Weights of a small CTC image transcriber.
Model: 64-pixel images, arch mlp_mixer, patch size [4, 4].
Training: muon at rate 0.0028, 17000 steps, batches of 96.
Data: 97500 training examples, 16.7 epochs.
Rows from block 3 of a small CTC image transcriber, named by matrix and row number. Rows with one number belong to one neuron. Each number is 128 + 32 x the weight over its row's rms, rounded and kept within 0 to 255. All counts start at 0. Numbers have three digits each. After the name is the row's rms in percent of the matrix's.
Before each neuron's rows are labels from the 100 images, of 14976, where the neuron reaches its highest value: "lies over" is the class under the peak. Only what is clearly more common there than usual is listed. The data: analogue clock faces. In brackets: how many of the 100.
# fc1: MLP up (model.blocks.3.mlp.fc1.weight, 1536x384), inputs 0-95
# fc2: MLP down (model.blocks.3.mlp.fc2.weight, 384x1536, transposed), outputs 0-95

lies over: minute hand (33)
fc1.409 111:165127140148156095078161134114102180121102126115057182116100186093211158124153092214098088137140098130165118102173087147105096127116142123102088163108149098189141133133143112098129123116130145105160099139101107099170124086136132086142098134141144046143131117097143149154171181092107138125
fc2.409 112:108103098088119175191084119152144122081134141148160191138152056173073164125143136154136139129095101098134183169165151187097164062137153142084135136149094159164127135106134167095101116130129065099061136131171150146145086156049133129171215144113088177144129085184084122128127150167158134115

lies over: face (67); hour hand (27)
fc1.207 104:115153136144124098162086223094132154116139111121162148072115134174120094121133096088062152158182176136098139225116050175154063118158125132147071122116133125124143135136076127127107170132161120036167146113157135121106104151098147126101138165143117156197114163116161107076107133133107158144
fc2.207 101:162144074107182100107119094122116131102161168135087131099125136096068120124155120158127093072169161095134161088162182181078131143161085138162096127096098133101130127151045103113096127148154175069101057095112119155163184185130112153141130155111133090123128114111112142145089084127118117168

lies over: face (92)
fc1.125 116:096169126137139131035170146044148117154176154104142123075141116129129143123125119125164193106097088126162189137159209123137158144153104097131052132093131102136128139104099165138133123041162148124119109117134137096086150123137089121154102154142091165139129109134097093108174126102118070152
fc2.125 113:183138110149171125141095106163108099172119078137108175214120125113094155083136116154105102095152112101151161141138086164148143115128134172145122155139123170115162060087138133124145069122062095110149086155099103147137147179084149132160207140185138096120119115149084127161102085126108087085

lies over: face (99)
fc1.433 086:118114137144112121146122158121154183170146144091146107071140140154164114073106157155099083109159145094150170165054090100144106130133128111158202144126094116162163115137112110151150153118144129134093104124143152105112101099157116079184158083124111121101156102086130121163112046168128144094
fc2.433 085:123096123132149163146123135075092082106126159147135129131109130082180073139133088114107158111092126186083078144100142134088168095199091141113126116074140112126183121092104133122148111170069163155157134108149127144187149168098117140108119083086151095096126147113168130137161099086110053153

lies over: minute hand (83)
fc1.673 091:148164124112127102094162112130172188107151094162009107108103104106151170091103147156141135094119126183108111104143105090117141160135092182090172123148144141092118208123139102149074078112167102115124103146119161177104150085103112093173130135148119098074091199142078068147066124175121076140
fc2.673 089:119160126154111141091149119169143153091105158119097094149120196163085114121086093165136141142103146137103164171170143154146147146110159095115126135105124142116066143185139119107198129089204136157199151141137150109142129124119177126145062164153066147109121139085115093104096132175118111095

lies over: minute hand (41)
fc1.236 099:148143091128124162088088116151120082139202100114138133125147117123100140123093091142135135077155138147119153160147080172141083147144109128102127135182170089180015120139130114140117167210157140111144129186153184160136050083095143138154178120115109189170211123148163101119117123168162126156
fc2.236 102:092112051128095091139127101081125117173105139135178144124166124172107072098129102116063163121096106199133088130146146067135152175142159145080130141120128116156127171140188094139123139131129115122095090131158081116163165167120093091151133185095121120148131182187106096060103173124068186105

lies over: face (87)
fc1.472 078:072158114152136178169111138206111102131128149137104069140076161094132112129162078128112174118132141167136067154119067097139122083064146138077104121113185161067111150170080144079073086206134083112117096143171103073142121100136169124174139102117093125132123140147139094127138085195108123174
fc2.472 073:111127165138145096146189106130129149190145063156058146132132123127136122158136141127105128112118133120162119093169113080133183154132143140142121097153075092150120045180177114183142125072142086156156122174094104061156111089092110073131080135114153045043215138157148174122156115077136128109

lies over: hour hand (30); minute hand (28)
fc1.428 117:158113082205130089131128106080154134123084093170120099089118103138107103176127156137145126114098106147090111157229131140133177148139173131147130142106092126158169089092098156161123121089118087095129108114131127114140121152080133134104066152188133207100153137121177144104157142166080083134
fc2.428 110:163149166074136098139133209114113103099072096060150097120088140116180130101107085188151114110140085088112137148153207202172100125136155109177142154122111139123103143082155101066146083177162108173086190139091164135115042164128136166124151109137146105130103111134138167130112100069116169090

lies over: face (73)
fc1.707 119:165079082143117080098068176072089105141153145060104083096103190146129073158131065135068117194164138162092154172125121112192100130119103148122126114148172060148169130127093090125100144158131174119102206124145180120102142105130088070134174127090135154142148192127097076157059132144135185150
fc2.707 126:144117100137177147124122145104086120176132104151069130135157132104071066139136105114069114091096097141122152155119130155098162143137124136150114106092128106099135106152060160101030097137169112146149147117124117186177142112141108141087066183097160180143154128098158097137152111142090115139

lies over: face (85)
fc1.400 052:146113122131158127163139117148103078091128109139150159173141142145107128092136090144164141081071149115123200128090146137116128132153140133150122119111130153120111093157134118197040229120082194125164134054115135127198103147131128090118158117095067160158149090151093171101176095162117154141
fc2.400 053:120141161149122139126144164108167081087123146162159147089103144151103087145103200133180135080132138126142116126108106109098148155113088105156073103139165134085101100111088162122125088135193116159095076104157080079145119156133126142114131082113138162075144169072161105138138124111083188107

lies over: backdrop (75)
fc1.561 147:141075150152110124117170089124179093166156136117088210070159074161137152138074092099157176107127121131098135140060057161170165128094135124084146162089178112122145058170032142184140122108181112112143143139145102106127122145085131108125091145101151142171077114151093142123113110080110211133
fc2.561 139:135140075176121136101190055115134127114115112144068105098092143122075075125107106143116140124187121196158102113100149165114114166143115118156163158131145107097178171117077133110114146139074184099136163127107168172120137109125205154140164078130078114181160049158145137121125158187147080129

lies over: minute hand (82)
fc1.666 081:124167103090151138060101113100093124159123136143063158129138154140156126153157110133121134088161107102111062120170093118157119130107122166053144125163109092127129189118163077123144119133177025133124109139162125087106089088111090065138094098144120107117139094096168128083158175155184126118
fc2.666 080:101111123127102108135154117135127123148121132060148144123097101154082120097195116149101135169129093135148139126137099121209122109127150110115157176108143164128072087146134146179166157129113195134188164131055113159157146164153082114133115138079130122137117141160180158149158131068148101095

lies over: hour hand (50); minute hand (26)
fc1.639 083:140079132111037154106154149094124144115149077065079102162149090150114148148127144075100104089085152146131100187060073140112124145082160099181037152143106155119146108119161194111139144144145138136116148186150171089085133149172090140130062171165098109163157123034143184127140139150132141131
fc2.639 089:165142146098149111166111149136105089077113181136092107152113122125094145082142107224099141135098125105154127134093123118126178159109149157124138146133157132160079155093084139103146131150119112141090151141057157224205132163175097129074147104100162139174112135165152132108150142144095111171

lies over: minute hand (37)
fc1.162 074:127134098187097119164101111105090127125178169087090095161075207125148107114147152132133125122139112146159087119160093153151193150115104130091145146106113132119083113121142134093108127132193184139139082154144158110124076115141124101130190062210117115127099140098159165090157136127193201112
fc2.162 077:143120147092132110136151119142138075118088161093160137186179104159104165165155071135131160098079116134158118110090133078052091158114135094144145204123107098132137089205181102142129138114155115135125190094142040178169157125110156108118167118076122072120074133127112165114118107087143129106

lies over: hour hand (47); minute hand (27)
fc1.670 104:116102160095158179100090111106151088115151142097081166081130114137102040178137162144086145200092129125098157177183141146088128159134166109075110048048165123127095133135114117167090137109162144085150192140132142119164102184102126127107123131144118094160104081110115148139112116131117066107
fc2.670 099:182163128123191122167082090126089101116083118199127137087188132110049158086062112156073167134133163110114101122094117156112173108142143163167142127107117157087131161159115096178025167076114130124095100164094110138115148122148142246096164075096136133163167118157141117121128074135144121097

lies over: face (66); minute hand (31)
fc1.136 086:127144106148072097106158130152069142125088090152090115156142108136145160125242151144106167144051146138132085066117169109146118088109140110154154191124116088154100207167180128089078147166150126104124099076038107128093121104145139116125130095104154078145137094124114159088136210114155140126
fc2.136 081:131153101114150148143125096162165134162163079044153145118074089168113059135141146132134085089126066147156138181075146109125149104110064149168114107141135087086107066107075150143126120144113185128161147093188166096170109112106153140179113123107132081136179080081148121144138098118082126147

lies over: hour hand (46)
fc1.373 103:156084114153096099107150196159098071127124075145131133132126141105108116134074165112081134154094137104160155075129062163114117104168143140137151153120173101169110134097165109056094133177147141137137144185123121140076146168089087083132072110082104150168119085094153127115145163130113200170
fc2.373 105:109135121124141128110180077092154180123092109085183197148062114083085168119209176148115157138114088107149124152104087114116121145113137130122191158138149119122179100102147112139115152169147112175089148115120164123112142164150134145090186103045122142185130120137124199187095095107100104124

lies over: hour hand (39); minute hand (28)
fc1.613 097:167096118136195142083149167197171146152183116126163137176123223160113120093193166113141129139166128126155122176190161108144126096116126159104127087105175189122140135101153095187125132054214129068119157192130116100107126097087094093087057156127092150163115175157177175107169048159100117133
fc2.613 098:157161146136105136134110113085157199111167180138109188094154117124128108114105123121123121144079165122126153117101136153070132094124161070139178135073122067076141086063141105127088109137130100080132163047125075094120163160107147124113107165106137142134131152170077135086140113139085097176

lies over: face (97)
fc1.363 112:091090074138082190116144094129126159152127071170104149193127037166106146114083176100066177100088123169142188130089186119088069140159140112202171142118135084108147192148077114142081142085185116108133114112166073127147112102165173138161125167132105172059130132113178107156108172126140088171
fc2.363 117:159129132098164079124115132121077068087133091083143113128191133184115143117104125154164163153131154101091151095138140158112172116161129230146055128157057133125114085159152112081121102102094120088126110180119130149145102116110115125118122108126149085149127125166156095171087133100172148181

lies over: hour hand (27)
fc1.38 111:094113108159120125107095127081158096177126146122142145133075104156207116166182094170127133103152106136161121178122136092106160129182092135191169148235121084073187116139111131131154142093166150133080134121100136174121126100146134122160088179153134102118000079148178123107152198092178174108
fc2.38 109:108153061094119144098141124124119148109143194106150111148127145157142129163095075097111058139135107106097119121130122105131107032100094136065090101126106141066124122042120117100114115141078192133184142150107169162116193088140179134159103161135134142147140060086117110019135118101111161132

lies over: hour hand (26)
fc1.745 100:119132200138100123181147113194163167103141088134054091096135082140074099179174096109154117193181131079099104139126100133125086147180185122167125131137066141103104046096138116103137170120193085127128164100167097157142111106150087159112182116150118119137072084070096107174114122065106109135
fc2.745 099:112117165092112118197092108130069161151103117138170094122161145104162137138057138129148116090078154156119131151171123153080108153146121177128135123095117096139135148156141094128096154169091099076159096120077157096074148097104165078133111171153116082096183063151151124119146109119168110181

lies over: hour hand (64); minute hand (35)
fc1.689 131:142108121157103105179138181175134131107122143150162133138093104114142166103145151115080053120129097111140074051142173141076158163111113090150152125054092125141082176159134121129089147137132116057129169090132142108103135181148095105121138133127074193092186101128165105103139122150180153189
fc2.689 126:123147108120149034059168052164119165086163132189129131057157175144112117094088095122215106213163183083127114147088172146106085101171141115107131156158102119101091114171133156108160103139154115079144098152098146118165113118126124139106159168050114202104095208151140081109121169157118086082

lies over: minute hand (36)
fc1.709 078:107122146111147099147089114101064187115100103104103111149088118146152086108144129071178122196167104118078092148175113159077073123129094174146140175122114131107147105164097091147143205186123131135158078166113103120165098133177095139101059072141171127131135129148124124096156073131088101160
fc2.709 074:161089123108166136175147138166109120166198149109159121117125121104162086159022054204124104068072121129123139135107099130138140130154198122114160166146117155103160115137115171109125099064065129155139048148134155105138140108099080130144129185128161111126128127136117068165109158053170144082

lies over: face (81)
fc1.474 109:100164119106141085156130136115169129160155130106109116094094120159143137128142129109171125142156156140107206140139101162122128114157149136133127154132102127133099158126178139068157108164116143110156116133200170141117096122119095105149136106095061151098088112132139095135068121142172211186
fc2.474 105:065111086096092103144090180123124085151092135134080133101169107132109138112081107163166141144140109116177161171154081122129117140147117101086096144192174105146215172160179113085147109123109133160078117129133122096148127120124102109153131114121096100134071122157140101148175151122149143149

lies over: face (96)
fc1.465 104:128137180116113104104106130135142131137086140094151137154120087069104169125169078167173078121093088135166093096088085140140129109135076135121168117124118138133067194153140058120148127181115197078163161074059167124178185134151079104159113121114105161132154175172074145126050168081154099101
fc2.465 095:182093165153096164124139127135071118175142129138085120100081154121113120094120137124126086164096133127159131169193097128147160095116152114078126161089113082118082104080142109171120164110143130122122135167128123157153115124144102131082071149098098103112118067094110188096169131167129177172

lies over: minute hand (53)
fc1.6 120:113158118168078097130145120126091120120149167160110082091158156146066126166104126134176162113196164143109086115101101089147096095137132132127120151123098165130105153161119154155091170173145099102102157131113161131125113145120161146124124183116079157082137125126097157114126146070121118097
fc2.6 121:096099101119122085149134128154067127098109112114111101049098169098151171198119085062150105115118074099119111129186139138076125086095130145213070152173138106170121143146089111146104153142129138143160098086156140180089127078092177121138105125121123142163162198135140134144069055164105142115

lies over: hour hand (68)
fc1.719 129:138087115121127141126159173169161101152180128132106143110100133127111119107090172139155111068129132096186169160147110119128149133157111071087164170107117143116127148108175129114105148141084126115085151144117144100156106101076176149107108161113162112113100184124135127068216199134130132076
fc2.719 131:104164135174149085064115085123120129183126096089139142164111167103124102059192102190108120129113178119198078190171091146121083159128104117137099177146156161063162063091097177112118135085123127103135121065164150137101147124114125132173133126088077058125156128125120125118082147159064108146